{
  "encoder_arch": "res2net",
  "model": "contrastive audio-text model",
  "dataset": "drum patterns on synthesised drum kits",
  "train_examples": 26041,
  "n_mels": 64,
  "hop_length": 320,
  "input": "log_mel",
  "spec_augment": false,
  "win_length": 400,
  "tokenizer": "word",
  "vocab_size": 159,
  "loss": "softmax",
  "embed_dim": 256,
  "encoder_norm": "batchnorm",
  "encoder_activation": "silu",
  "encoder_padding_mode": "reflect",
  "encoder_depths": [4, 7, 4],
  "encoder_kernel_size": 3,
  "encoder_stem": "single",
  "encoder_widths": [96, 144, 208],
  "text_encoder_causal": true,
  "text_encoder_width": 384,
  "text_encoder_layers": 8,
  "text_encoder_norm": "rmsnorm",
  "text_encoder_norm_position": "res_post",
  "text_encoder_activation": "gelu_tanh",
  "text_encoder_mlp_ratio": 4,
  "text_encoder_head_dim": 64,
  "text_encoder_fused_qkv": true,
  "text_encoder_bias": "all",
  "text_encoder_qk_norm": true,
  "text_encoder_parallel_block": false,
  "text_encoder_inner_norm": false,
  "text_encoder_drop_path": 0.1,
  "text_encoder_positions": "sincos",
  "init": "xavier_uniform",
  "optimizer": "soap",
  "beta2": 0.95,
  "lr": 0.00093,
  "beta1": 0.95,
  "shampoo_beta": 0.95,
  "eps": 1e-08,
  "precondition_frequency": 32,
  "max_precond_dim": 1024,
  "one_sided": true,
  "adamw_lr_other_params": 0.0017,
  "grad_clip": 3.0,
  "steps": 2000,
  "batch_size": 128,
  "epochs": 9.8,
  "lr_schedule": "cosine",
  "final_lr_fraction": 0,
  "warmup_steps": 400,
  "weight_decay": 0.4,
  "adamw_weight_decay_other_params": 0.05
}
Rows from block 2 of the text encoder of a small contrastive audio-text model, named by matrix and row number. Rows with one number belong to one neuron. Each number is 500 + 50 x the weight over its row's rms, rounded and kept within 0 to 999. All counts start at 0. Numbers have three digits each.
After each neuron's rows are labels from the 100 texts, of 14976, where the neuron reaches its highest value: "tokens" is the input token at the peak. Only what is clearly more common there than usual is listed. The data: drum patterns on synthesised drum kits. In brackets: how many of the 100.
# fc1: MLP up (text_encoder.blocks.2.mlp.fc1.weight, 1536x384), inputs 0-127
# fc2: MLP down (text_encoder.blocks.2.mlp.fc2.weight, 384x1536, transposed), outputs 0-127

fc1.383:538555564506540532504446586522480476601535527462566524587567435461440462464540443519379538426432469546514537438525488413542443610531475473459438500504591556559531463494517389488465494508457487502416565456530493541471507536548486458587498504431555478544437523528543495428440533478474505531464551418448552539549460520424474493470460405486556563556430459611506498531458521442566485397501
fc2.383:511472429543493434448525423548598512502506523496457516549396513565454552545504485480539508514420435478538486553493578493398468476574475438441510610508435512485475559438484577414537505510603465484436485432506475545517535586504503476443546462497558481462487576376549501478506567432499518523485532456444505492522570435508446490581597546456519477435506531560506452518436532541515588470465
tokens: "tom" (50); "," (49)

fc1.176:523496553470412466509649529511466523424402489544458462556466562484588492425500446558581412473523475569444463500516523524489471504524474514516432515527543539450467435478508563485541506454549562488532401535460497483598482404504600518571506542501457536627484471509464566480565484549467453462579555536532458444570494463525515446525389600558410475542627532482570458519551419464571462505396
fc2.176:453456391454518484476514546524519455435598435466552552561495463537566496538461596507547453538555551493509466499531521515489508454562520580425499537456578458451475439574472547541503448499563589445526591513546539516512536599549523519437620470550574450427456494457482522515467535481500460451520447575527472437488428509419471599486571559535468571561545444428536504554482472476426418604450
tokens: "pink" (22); "114" (17); "bpm" (17); "113" (14)

fc1.434:562457524389475513465415456459542485430484434586570563363465463469536534497543501546576449551567494516592446453544451542425513534592510484436527443453497529512487488513445437557479509559502532530408551461508515469452539482527436514540474412441473554455539563540545502493488572487560523544544473543573499467450484537594539452426486426533444576512554571492511437541426534535458535584475
fc2.434:422532430523505453526536535523569516530464489476535573546440538564411575526483552527535504548431561434555507484510477483538528482562577488536465474586475405416570455496546494521582502547443523494534445446470505519522503543565493481469464470585487398521486393417527542428426397524533528398491506585414516540460566429596551609558435439487519444564466495528481498466583480449501587505609
tokens: "," (96)

fc1.28:523405592491551530563432545426484463448548547592470628481457540489490484559438557533496551556483500453580492517534501470464503488537519583509478493474568504545508440427482535531482528549456443431568534434504491464472440480517532555485534528542446575495540516585450561459481489444444493516480532532483413473491519494458509543526609532457555561519508430567555482466527444530460423536546
fc2.28:439465553488430411522506487544445580568512439516507565526485454388481566461461489593430529437536472553461434580489565506455475479538523421553459598498588391479551559463594502543466461449555433538536531435417426493545437453497506551434539504434428508524508554481520554528489507516537480528440440512500510497440539615505478566499468446463595474576462484575472544537465559534506469551513
tokens: "quiet" (67); "rimshot" (13); "muffled" (10)

fc1.42:494440549470525536505526433504394542460571468460503561513430503499512469565515495481553532580496519560405425492505515561548522543470460511577425549421438496567416494489498457478510487579404545433514490487491446465503469463543551528553538482542491564497584465517537589480599524521461491540547413547588531447560475511579494545524518517550419412535560451499454459458428433509528505523441
fc2.42:480434474406559531495486489521581554411487469494597527497462543547532486511502540551569537574417632423553528511494472429544488408555560571428534471555598569535552449450474572519535508543626467488469520458467555440568486574605479522475564503519501443539593425488449442488516444504474523469536569483479488498551519537550528535515523582439542517525468489454558513531478492560401512444590
tokens: "snare" (55); "noise" (27); "cowbell" (9)

fc1.652:522544456539482466468605500556527535476425524534511501444461488514482494455466425479470532461535558541538487475447440489463457497445415557448463434538449435445572484506440409478563563432509551552500465495462434492491453508465595410512443579466464512536412517558468552439454498547519458543544522463481583469515503435452554426441474511421421509428551428437552530494553518450535453507464
fc2.652:510499406540533464528462546532572581525615442456503430419503493459572497489488559535529506452472482442460460515506457491540522434578484486549548526521480572552472502433397482494559548467420413545509483479490508507492514519499568477452479459508438445543428484485568560466457433545486446514456493433477562402494469468493515563433600451465466478456528588502489532473535436504459472541456
tokens: "," (74); "<end>" (24)

fc1.534:435517499368414419500480467485429483474414497574487458585469481536505461460579518465562528548517470478581589505470519502564469478524488377395425566562505430460617481447578533522542500541545426567598417482526527518499534480489499552570569531510473583572535522492553423614467444537545541561414482488477482478496551482566548504573513444549441416486569442485413461378533441543448540509561
fc2.534:418501552462544453572448511609511505543600579569541464537502582543490518453521495423407507517472528540551569482449487492538485519568561475515477437496447549528493526505554482498437517472463522471554458545564615513570496547452540505507525579582490487532518452551468430544489435409456470441590457495533519484469573434442439520512474506527506498461536498453470439524550545559481439417496
tokens: "drop" (87); "kick" (13)

fc1.132:596474570471561491498483500571535562488436474539491518453538429435563477472482406571585567517465461501492570450448556489422472455442463492392506563568452538430554437598447376497407416515498546536422565556418470535517532541381482476511449458501441581478495454449495450522443472384441490526626448523398440535577500467477543552616530524516530529514524474428552426524542546573522499543447
fc2.132:508466451541517476520420476549469488516536534545576525478529506524457528496530456576545522526423560476501525464530483451570467463461526586509535427552532484506574529483520494550499471531557461447474445516524387434460499467545495485514534445512535475414543459578542583447487462550541484410544566446483556484429508351581474420520547569377438511549419475486434497447447387436464428567388
tokens: "kick" (43); "161" (13); "162" (11)

fc1.536:559541532397461554468492550496556577496551513569454530434494426502535478563519419396507450450508435456466588453588546518568559522493480457545452422471557442589494510531549469473523493500411437498522575448425577497488490481557461473528571452546513449509558438529501423483452478516501443427535556509402419583489486493530545560372461582529427497471414504471422442471422414471470504530591
fc2.536:362549433483516573478483546445578486472512457510421448502515486410473500501437578441466449529497532431611559562521514511466529573509491494533427560550515485528496448453497523484445558508450354384457562493484527509471496457524456541433458534507503447568458513431594530500514453533465451562417469512615528479398515586546450454479596504536528474464510503439519440570521570588538497494490
tokens: "pink" (68); "rumble" (21); "shaker" (9)

fc1.372:536437585461559540514540549530428529526520497534453528496475481472500505496440490458508489425581545575465561523459508585572467529494554433564531525485532533475508523435453587502542539493552471449450442566569583457547461425490513562557438524449419547499466458509511507516567522442488489485557468471496477543436451408475528457463493533527450588434450491439480391515570426542545463540463
fc2.372:482467496420483480459477549567453493521541404546501622470471550537576539557459597605466533520506416543506432555538440536459553493530534481494460510504574410410562388455503416487450471513524449458538529568467537486532527566523502454410562500474613509495512533398493564522483413469457443576426522447443500486533497495550467583574491565432457493524546555459610540452470531503509509533515
tokens: "hi" (69)

fc1.336:477558496462513419485568547524538481498424526517585504439475530564455520457445561432412457488436599539510427552514468523510478541515420467542469457515501441526477548431550504448442552561510428485440442584574546502474573531553572479527482554589436460560545607461472522482499520498485466507395580501474419609441463507484540437507365457509489478529479517415430562503483551469559528567442
fc2.336:439432496526527462589476493459482518558603520466452399500503464448535525514425596580505445560603432522438517557483460411519574494569481548576462577495563517451543524496515587534434524425501569531469578571598487550421537598443481471498463517509420454520596497450547552528447497495544516493527446496594502422516525436495518521440529492515457581461513474458583540497446468440425461544435
tokens: "<end>" (100)

fc1.588:448535476492475532391497507535469428599455455574508545468472425525458505450455531434525506483516531448572475425496395453530517476460510518465569557506409550478511436506525542545563472447529541556529564531493438413530440515491478488539452442542473574500528421568536614476475518464482514453484512430545428478463499523451565513488521507611535533491494543529516514439561561448583382454481
fc2.588:446491505446464550446471522470572555548426510607466561506462427540455621575432478493480457481507368393489584557517514481481477475523504513588510485554529514568500505490538558501528566543490510497505524490471502543465408496399416384492544530446490444453449584477476497450597508480525422604442543498588577457418551521613530424510433567398473454513553513529449523517533390488475475521415
tokens: "quiet" (100)

fc1.506:605573546469472463478475566470408442514533498485509440584591585479451473554576470437618554523480440447480435523608546507587536502436589503566556448485497490539509540469496506512519538577488507530518583579603466456487530481547513485525537495451499558453475553558437518457511466490438520546498526451512525478492548542606460472457622504564523465577472585464510495548546509516571519524463
fc2.506:465524451581459484415497412591420457434484475478489545495488423488551477428504502464401569476571478493512531480470506511465555513559434473556518471534595393449567469511580538434497510513477529541496469511450421523447520538590414499489509502470554431535535455447600452528461492449450607539505519494557596434572420561492556471528475521481432458531421586485542452422451470437527577536558
tokens: "kick" (53); "with" (47)

fc1.65:428525502501488426437485482597506448561480457445562482462478478457452516514556546478622410577492509504533543535587561450444542549572529507513554478461539554536450479576548554571431594524471475505420489419490547510492571438517454538507500470562438628508557522540441582412479425518512495416458493577434542480552485455564489452500531522578467525543446484454428502420482538484531481489505
fc2.65:474412449490538466473486450498502584489558488506454586422564476489465485516425530608459412432539461449429490550417539373494462482505405557532438477448479515537447551486608593607494487518565523492552500483479484515516533573438370560461484589579559431552451469509447476581583434581586454483537598580487471468552465545561544474425470539423442449428481575552502480546427486442518585435519
tokens: "<end>" (51); "hum" (24); "mains" (10)

fc1.541:516470488485493479453495409524531463421434500566520567438560483444551574578448484434548540482416529453420453462442435487555569425512477529470484427499583472550558566501412410498386542519455471562443453419420448533477430525478529478488421464556509532556485565471512528467538528545507504527441433483530594645445487486511529471423552585485426523580430468523458499526499555501487492520552
fc2.541:549460417444486500507464539483518507521545465491496496537424582534541555573512491546509516474460470499565447413540537477409448542594463404510479562591494476450533577522566593541542564567573544495551448509452546510495459470495432611489635432550508503539526456510536556475471537481557405540509495451554553416501504494541481525467430426522570518529471522523520484497537488434478450464576
tokens: "tom" (70)

fc1.717:497456495473437549525527523580516497503452389551470453452475471425505469481497485515585529465507526495416461501437448468462406550520501453438525480497473500571521468559492541500487483531520536514435417524507600553461540444543456458486474484511573486454585448557582440505582592519466520434581439432582454460457514438508502482482564531483441461569434455544549473530508437490475484554564
fc2.717:491464538498432490529386493515486431571483553535541505494470557566505503446555596480555559520458512463483502535456463518473571478458450427459526532554506467480433452475469451552612457513470502494550519500513507502544457550515501377554489576486468514492550546482509588501554429500479571571591478513422444433548588565506491545579455530405491450550439441516510511465469400496516504577437
tokens: "drop" (66); "quiet" (33)

fc1.697:486520518539417454493568516453474496596473443531623534473452470502464469440488491499556545577454430572534530519421461550502498479464513464548537551566496446462526436474514577567502520453491497430452498419519483401500495489574433531448608557567452558528511565450565474563470427480559513541487540469431420536415491524460461584523522440591494441485477449535495502472396478580577436395599
fc2.697:475523491429566568505465536603456511552458518476441498544565504459425507423462390526504495499501554470510490484473527540456488541482536498512406535452548543421509521390618421526523529414449439508472498464504431535519439488530572506510591442489520562583520396452403441479527523508498594427537479495454408500454493455503446560441524513490385492522571459428570528534507521484529496488510
tokens: "snare" (77); "kick" (14)

fc1.251:513562525468560494562577588572455533426454410533464497500451566494553487455527581509517435515478511537542478572465451442495421525435568536466429519539457479573443581494486539529516537545466563513611504507565468473554504564564533509531530565513483526479507528608559488590478510562448528521523441457566526501469449484499421489520544578513400460483456560523573543541450545487499506517497
fc2.251:498443443530504460495484512464525503537485482545432567480389523575462554446527558585403485457532503452505465471563504506549518479482445557499516599456554492526484516541422465551482496518544583446480575514509432567533470492481490527468558538566448465470438509464581542516441507445510479600472492434601419555452457481427522576500557510526563504426560553447428503538519476448536456594490
tokens: "quiet" (81); "pink" (10)

fc1.415:515546433432509454567482471426415365449483419484489461607539543486474426592562452477558500507543465546489566479386519410515485558527479441525448400449460481455514494434492446433551553507490477596489441574495516470485502413488507529491536515481507516549481533530545482560502474515401452513587461514455462466418479489581521557504553594499533463527571478570447422544559461563444541574501
fc2.415:399549442530495462570455508499498476493486475480434482548431448452489451424430530493532547489552448447587438550536565567556523451471571472540441539519585430523526524491444504481461470423556446569498533535557438548525415581501588531509470557568522548465466418438443617530445445465581475589503527491560471434510599507585506477566551461447431539503524504528530489411564511427509509588489
tokens: "reverberant" (43); "a" (16)

fc1.103:534446475427515503489528474537423493542508466532521544546505494523487455453538534511495507551504546485559530405530457439510523477433559531558409385491477405411470547499511538541565429450437442430495566477457559574567493525433456475475433489475382542530436472431523501491543542493536503533463550535461492465442489508547419512420636463541627538481550463443517451471402425527523463507528
fc2.103:510620479493545563445528539501493416552491479475499548575557451578566477478429497557557480473459443500587519442512578547525461534460560423511556544488562402495513479504620499520408456546577482462521475512440539451469542548558467425468472569517651497480441479565506459554472483501515570521557495424507544475523541466543385540503578465579437459527464498495391446393505506515457470514486
tokens: "drop" (100)

fc1.203:481518533480543568603526521552440443545434570466613458513443485464483463462507454509523470410496441553429530587512455550432445444445537494464448517521451509503529485614501475480537546476608466595512516566498464538422434585490513504522495579544532498556527441609483557504440441501409448608514554483612465510424510414501596498464489626560503530510457556502448479540487504541510536568349
fc2.203:528520463389533476473506585552557593538607538507454568577412545457500498397524489472420549471545379528588498506463525429504583482565503433582487543516635556461472536573504597498445437452500479433519459426428482506482532566592505499456544453564518468543564460417560529490511532476463537480495476539535555527543452491414481547455498551434516605522465484488573545513485445453486505505485
tokens: "," (38); "121" (14); "118" (14); "bpm" (13)

fc1.409:566475449479559480504615432445551478485481516487484439498460468505537549402538512529478478456536445477587569484505535538520515528484500565551517482452556573497491515458541524571477420433534538521553490393478474630448487513598471507458543573529570429477425528497424495548554485464477513508434473469532429502394466481453483535455428523453493553488474482460561447464519540514504530530472
fc2.409:410485483540590523464541547581494539466576557405569490480532564567524569470512436509504430556548478488500392537521482500553564515541498439419548578554428439492511543462331496556521494611485451574408576524546492503548436587463554444563395589530365474466575572530569471454534404467580497497434516483475453477538518439449534430537494460547536482500512580546524513461540519548449501522471
tokens: "reverberant" (40); "room" (38); "<end>" (13)

fc1.584:532471529460562544492438408433407495550495483565435469530455490453543447465463430421412586532586550532530550540565582534505531510536556499474477497531414540536517533518428390604445466473527525566567512466459459536426541444577489529441386497487453596553442469490535457465526513500507456513443500577595491465488523518506543475418493477501549474588493565468517473424505431415497446401503
fc2.584:455526398484532559505431516500586565486543526447555537480595539466517612552477524571451403491556565511481376558452492425459456475537552481500485443567520432551479484517455503509466532462471555566376498546437532505433493527467422447533535549558451393474556473383537533542553498397463560484448583535464609517403550408538533521577475485563483520562495559468513525451448549460470504551565
tokens: "tom" (69); "<end>" (10); "pink" (8)

fc1.29:520618496494350510542508521565547461499433493569512584507531510509528446434486556464526527573455536532562540479475545560497531455414534483585454545485476497506506421490542373596580472526477558438575509489457478504418496459547475451536565475559531517471461470529395548395398475479521583489424531436495488522501539504531476469540470595425462476486548521466530442570587528535430496570507
fc2.29:483449427504547469514476456494482495437468463430496480458446561480432511479438469472536476492573429498463548573527506436451557506514476482571520485435494487445510589445543552505489562470516499554481458399562516576488561472562570523479503576494453554541465503543460520473532567527458601497505337543563417513572522397530530613398471434457464404590619476534499501461475494455571501488507
tokens: "drop" (95)

fc1.326:513492555555541481535532493530529575459447498495460560489552555435425420549550445491541550534537480562476544454463571547459589381457450430521466445536447444412470532448472401483522435491518482467450488509541460534607520463548444468425552577475576462445426506487475496552605454479517561533464443542546505493482496535591411542538473482493452540448514469486447547521527463453529437376456
fc2.326:522454435522420437562423579495544506403562512534462622533452517557441552517465497540450518502509525490475520569491451518479450492530531434463515549495519486466480483588432522442554565456528495454524422518560526538428546462472417474477497503499483485447548506495528461457541501629459496466502438418484435489487421411513498464531563536411557574613557532472490550542493595575551543556394
tokens: "snare" (92)

fc1.4:504507450512547486427519551525533422438494447549573426467488539565505546510558449499532567433629569448446458557601422529458435580568553586463551490473593532460556565440448488537518505459475543495645507419405539539543482468447360436433587509486500481515466528491511503513521473496443592444410596516414470525445559535494538495579521480481445489488456464513559458436491528560507470514540
fc2.4:517450472570515457476529471542453512529431514394571488543482483533463466452528452618591582547530566371512588534513527643449548466530510555521557541478476469560567565430489469400479457462530478536464440516495436563487455525549491434572548528440562529510446540461565508545573525492474552511467504618487463420480556470475507478433515539447519572555420478523538436551499427545535429493444
tokens: "quiet" (100)

fc1.517:511470456461486479497566549524496542504435507528543504430523557514565466453511507512561563460537573556512494540541451483438449578508384492592510581492541460515540537448590564461457518464538512422527471515533385449562498447485596513399441538506459386446543535526443514477562431456514530551535435538545508529429580511526480543569537414529492466566438538453490505545505462562549443542563
fc2.517:448460459514533487575573572566502492482537550519497504476447492584505397533450427574455460441541534456513437562507525536582483464527538466439512570470544486539441582420547458562559493537563554431544517461602572546519464558438572478460440486478462578442467422427454561573425473518582566442589496464534395456487519425479481549461612442489465539526488459555517502465504516490532576501455
tokens: "drop" (35); "with" (27); "124" (21); "122" (17)

fc1.162:413507470533523531464423458530426554501592501547512568455427541507488500427475407480496508573467537459472452584465556451526498472430468518493561442449528523523486471507547462494467381473467527481531504437509519472499514370485434463502435515511556544464562555517532421539392418567395444560409573500567493573471480457498491567485509465508485503440441428449538520442550509583514518524584
fc2.162:402453459453478415536492492503531521484512486537468491544530613573472453564527447450458383570577521534507440544472557530487463478561470513442450552471509462439435437438547482552498561429487507505506511476524520573444551593605489487488621433528448435532569565495508447510570522415570586556512517467583470542415558494618517524558481561474584473568564494516541505480551475511472491589566
tokens: "tom" (85)

fc1.708:491484566452455470505434494527469508485482550606436488514578528507427487537494548479499536440583457440566572568495430492512556572458523492474472465479447574529473488416502595531415564454573546490541488530444506512512429548539463443512540520573525454441524552504541533475423496444536571548414490483565382513592534507492441469415537453518418438474480524534443532511470484575545481539525
fc2.708:414421555434563500470404530581509491543429605574560602455481435509500502528481477468473478423399428382515547570454461580524506492472491483475542483623545527496490489470513485552509507466439493402462488517484586436449436476540475516505435573468492505558495503438506515505507492519542463448437538578592576506503591571470418532476548492495467434508471534493562547464514496555402465532477
tokens: "quiet" (100)

fc1.209:476559598452492419571491420528531452519478473468465551490501408464506581551572527547476604506504504552477443431489569571548452491555440482431554511550562494487469436453480411552490534415522443528483452488460563562606524448596506525505421422430436479560575476495505544509442536435499459485615445534446540469445539607532557597569531575498536574456480525516451513439570476579520540523443
fc2.209:438483468474551441425500425512587458503480418561492533494517513521467442515481449475466471470517505458479549583473522530564520476488416407528465433459519461489580500498469580435484446463559413468575443448510421540441429538448394538507521454454595499497407592589443495582575499461457591424479576457525583429520544469460411506546436533474447541614545518625532497448542494450495457471445
tokens: "," (73); "rimshot" (12)

fc1.270:527518449493568517539513466503477384431462511522561589523562525521525461451586468552573465525483477425475519572537568614543497395463538485462524584525397480470450437487512513590577368569516515560528420456532457462507431520492445585523509472434459620490573475581617570539520519411495532556477513494603467424485473530422518540451511487523438518440452444414515490482598488469445405515498
fc2.270:495577486435465542544450466509507525520530469581421547534488528484477577485452527511460416424487552414430489488554472529540562521479499422539451523451544493441414479443462558537517546535538438446532475449570495492434577583471532434503514477394482412417513437474496536487530532537562478496493554462517596595530476552584508607457478464522552572444507567541505534564515528480532581511587
tokens: "tom" (73); "<end>" (18)

fc1.680:487530484559546463596554486534524417538465552526537535435541446452437439533531554577511504496446511472463445424443443489517481548479509444464529489454429517436544481562447379506425502435538482531489434455399449488522510532551460495450619584473484404436392417507470495456574534565466445468558468489511525559540443542485463489517506582572491562503444504485476522442460579413464497504401
fc2.680:567550518471565481583390520468525510499521508445424457570470576492493518525438455426434394495527416495412477499532548450459559502499535407485480604512630521531474409515482550498572404528539458507444478542602527549452396526475473498486491469510445534547582535523606503536502449519477524565456566460448501509469535511550566507461620440396536613447480464417446440526572449498408515556533
tokens: "reverberant" (85); "in" (15)

fc1.378:460450535568475407564590538451462456599554491582506442402537577460406410463459463515546463482517466582509477540504474422448555474518483433430397532426529529555487527457433522423554427511481513512484421519427533560582532488474491544541483522502472512471559441461602423510466492483512588486448498451573452512458564480479552482456548430435485484484519493584516443510412425509506489494548
fc2.378:419516463496560545507531548464433466594467464534504545533481431550552587465426454462496520505491391434409531470406577495534554521421542448590539544495576500505556494598473468453552494547528465514596516457492416541529426525476468484420541456526499412443477503510567540456467464493560465541479438422537527470442503454484488455506490505447512475473491514497545549576506550566498523470560
tokens: "," (62); "<end>" (38)

fc1.594:429548524624505553519600550530535462445510395458569485511505507540460453491544480521534464515564473555410527510530468559463496474477534464529507516529523504535420554466373478510580556514543489410547498505538488493557408595434517458431577523571503521564537522480460531467487480577472560449627460478468464421509536540519497570521478375547525534473464430438557560496424501586546482405519
fc2.594:532507523553438543521493455503476452549497421510480477561423529461456528530437553486528553470427570430470468495532530590547503470423463522545450546508596540515555476497519545508531533539551498506532565430509446469444460501495530518545538454567481461533446595511608494425486546531471470458557528477457526390454451483621501573498453573397540552521440515478574506567514621530525498511608
tokens: "snare" (78); "thin" (16)

fc1.476:548492580490468462528403539501545440400499448443529520431460504542481523537481576450436613532465552444516513449508454455548584456461555570531460418559528532462585479417491543450446580517522531526560516465478448586502492553552431576450593520497515477544492442519418501474485509431423530521513512412437412519526575502482502483550515447548499433523462534402478450475506518492536419514510
fc2.476:489500407500533430530465516522504547531483549512466557482561474503505562530553526506488440538627409448434538628574568519521510527513496533526561577540576549502417544446488544587540488496509521534468489504520435491479472542416489433505582602494517548586455521566572510581510587503512515553542438517515606524579559540479419501434459544407493524445546433392595481514467459570452492531471
tokens: "quiet" (100)

fc1.260:477505549461572504417477450535498519442440512536507495539525511553539444492543496547536465442561485531414552576531431619493516553507492535486465463560472496491408442439446463486511431515575458431535513489581498519465445535488467533536557506469503561459425467481426544523478445538564495544500494560489526531497498428544438544444501566467458443445477479481426487518548476392543413495484
fc2.260:557533519552588484590406518445557504555524552603437528470524528490508458426449554466521430500525476489452552443438513396465551431484483498536454499606530427529531471468445556486506598517527533511412498532594487492455496468426494518432459553538474577555569471496470515481521432446439578580466453457419603437477442439435529520545554531525451521578506595432504500458492519497444565548530
tokens: "snare" (99)

fc1.255:519525572523493418539488432519570396475545597532554415497510582456560460504454552604494448372572522471471563492580531498567478536508478363494490508524393476510573520496528553493575479539459552435547467518524566553563528584619456560475514530505561507551480462484544549517495451565434451495548484420531494499499465514517537526503500518529496541512517437446483494424531529508558443384568
fc2.255:435559505474523485472381568568438492521424450510511524493367491498530543585519589494528608516478455402456398499516538579406484562570548536560457529541448511489439566553499472477549479462472433539441464557545512433466523571462493475488522470511530426452505552488510514454485497439500462508468512505540464475453581489540453523552487481494566559489466448494604537566542387442470565600544
tokens: "<end>" (48); "quiet" (48)

fc1.68:434445488471577552541471417484416503485493445535497490491560558549531535450515521446516466420530565473527487572556416517564501450590491539548455515471494526460526580499446478462445550455388493537446521561556448471456554421471453445542548561446605477589470535521474551493554480591459450441553457446537501376424556549545520423507525503531520562484567455571434530432591534417508455520514
fc2.68:428508572528463510442497513571539539548618414500531495455467536564486508499525492549513502496488413492456519577456490510532542572471485464525518477521547446449441538519480561575553471469487460535511409484564479437553526549470472470496535560569555525377530487378434460568398520458479507518606493559441536543484534520409556489552450567503537445466552598524561518488500458552546413479419
tokens: "quiet" (67); "<end>" (19); "pink" (9)

fc1.629:530508446533466539459522435537505522481612546487529549438525442444412524532422490509620544491480494544461524467454586487457540481527577507478543506463546557567474521538472418492509594566581404492537486490532556548533504518602460527436509535536561480471600495546557473558465487502519468456548500502525490471467461500533524557394479529418577392576452489486480464472586480501429523436501
fc2.629:433424551453522482518464541495487506538509530498475466521564543433450503555556504536473557463434413503522471489411495559472548540442531410606481470497594502483495508453545534526554414547577394497509419431477397535481404473496472592513499463417480452460397555455532481551529435513557529601433522554520556551534512605454449578522449505440536606498414529511534493530506455518536519482437
tokens: "reverberant" (42); "a" (35)

fc1.481:505614403508582555577461551488558467472582531502478470436469501574488451534430380479490532579430524448549539445475440537511565520558454453481559561488457488466526541552559532461564578520502433511550474469512407562545455481598463541563527456500476430498539568527472497607504472491494466384509473506485511484415492525391453524495490561573487454547549474515403484525506430432539441471526
fc2.481:523477360497471544508477577524523504493487570443553558494501535535533586413435394479568588528432554473526406583448509554574505469524453549505501505544434423426468547458479485487496522444605496449402480442564469595468434576447478491585516548475512511520477539551517495459505483520445536501480421467498577547554530481562519398586457519543463591540481492570491548449479461513475446496476
tokens: "<end>" (44); "low" (17)

fc1.306:480480467557530502585476471454498458498574562492561599481468491541564543607473524527467566471455583551491449552449496513429599532480508506506446585450486597482460447486465395572514476455534467551511488435577524447515546502539436494534573445508512466511554434479433458436513515408495476453489573468494566528471388615493543508531531533506476484601538566431481564501520462504502533535554
fc2.306:448476447455544522508442529597466467438496471540516589484579609467493473469514505468441540522429519540491457576501502523537494551638458480480471441504550530404493452431601458530429588485463517494456516440455533507445478537540476573477515441525478397528491494480469397381524460481452474521441577501540586457493492457576405552535483473455429446522427493556538531584572543408466504466461
tokens: "tom" (100)

fc1.384:459402417557526458451463515474564592485560482493474531494393549416475574501438531567497448477417537463448464443468577449510572553509559438494469530598545521563528484463502446468563538498478532451461558435582511561455577522446537590409537473426453431498449542411455436468519490537575514492485490455486521508420489506429524516495447571552520594586559468528471412453496498593469516481465
fc2.384:429553597478498571528518507427450535491465477489438500532571504465527472480531559509437499477534446530495426553425531577504458514537525436472430489421555433510547555617374498451482459575430409480428569507443441535438515534547507536519444392506508503496427460431523541575479489501425552443520483578571477394546556498522479525474571562567551506389485486445523451537501513513420519533476
tokens: "<end>" (69)

fc1.235:499438556629512406541472487493420574528548558523462462454417491521482517459474561573517401560464488568448522586484467449422574557535473488514499544512519502586441466457518512465614492474576575524480514508520574466562448490538502528459459551529433515465440576440511513437553505522557478519452578448552427468441515415464517505551538510494492445485602450469408538556503416516513452473517
fc2.235:405429402410444558458544432524503504532481481524533566463473501575532461419496511538501535510480446439462415573541489527466503560454510415500538569510471479536594426483452497471467540457408553554531554468451543482433522499465461523415542435465569566504450583510439436468503558450565503466515466587634530555464406570394424597517572550506554532479542541509403450594511502423533500448488
tokens: "," (82); "kick" (18)

fc1.663:409552492584409463443455534596528494493581465531592553466434482464560571562548577521442468418493530473488514462470484445514533525506484530498473445472461444532473464505412492506552469514541408526431571417495471504504538488460547452491472432460538516534455477455469486454554545401496466573490505487505529566508598467531499455524542552459463542480429515566525497477459508412528551524574
fc2.663:533443549416492594536502529439539540556433437582441471536468532440587514576529488440467553423436434480460491527453472458427496503479447436546449522396559421554530475577513528557501608511439498404559413511604534448510487470536510536442532452514513483530483441487539481516539509550498460439547471498531583462423481489526563497439483450422489562524457500562494532447435480476473514477480
tokens: "<end>" (82)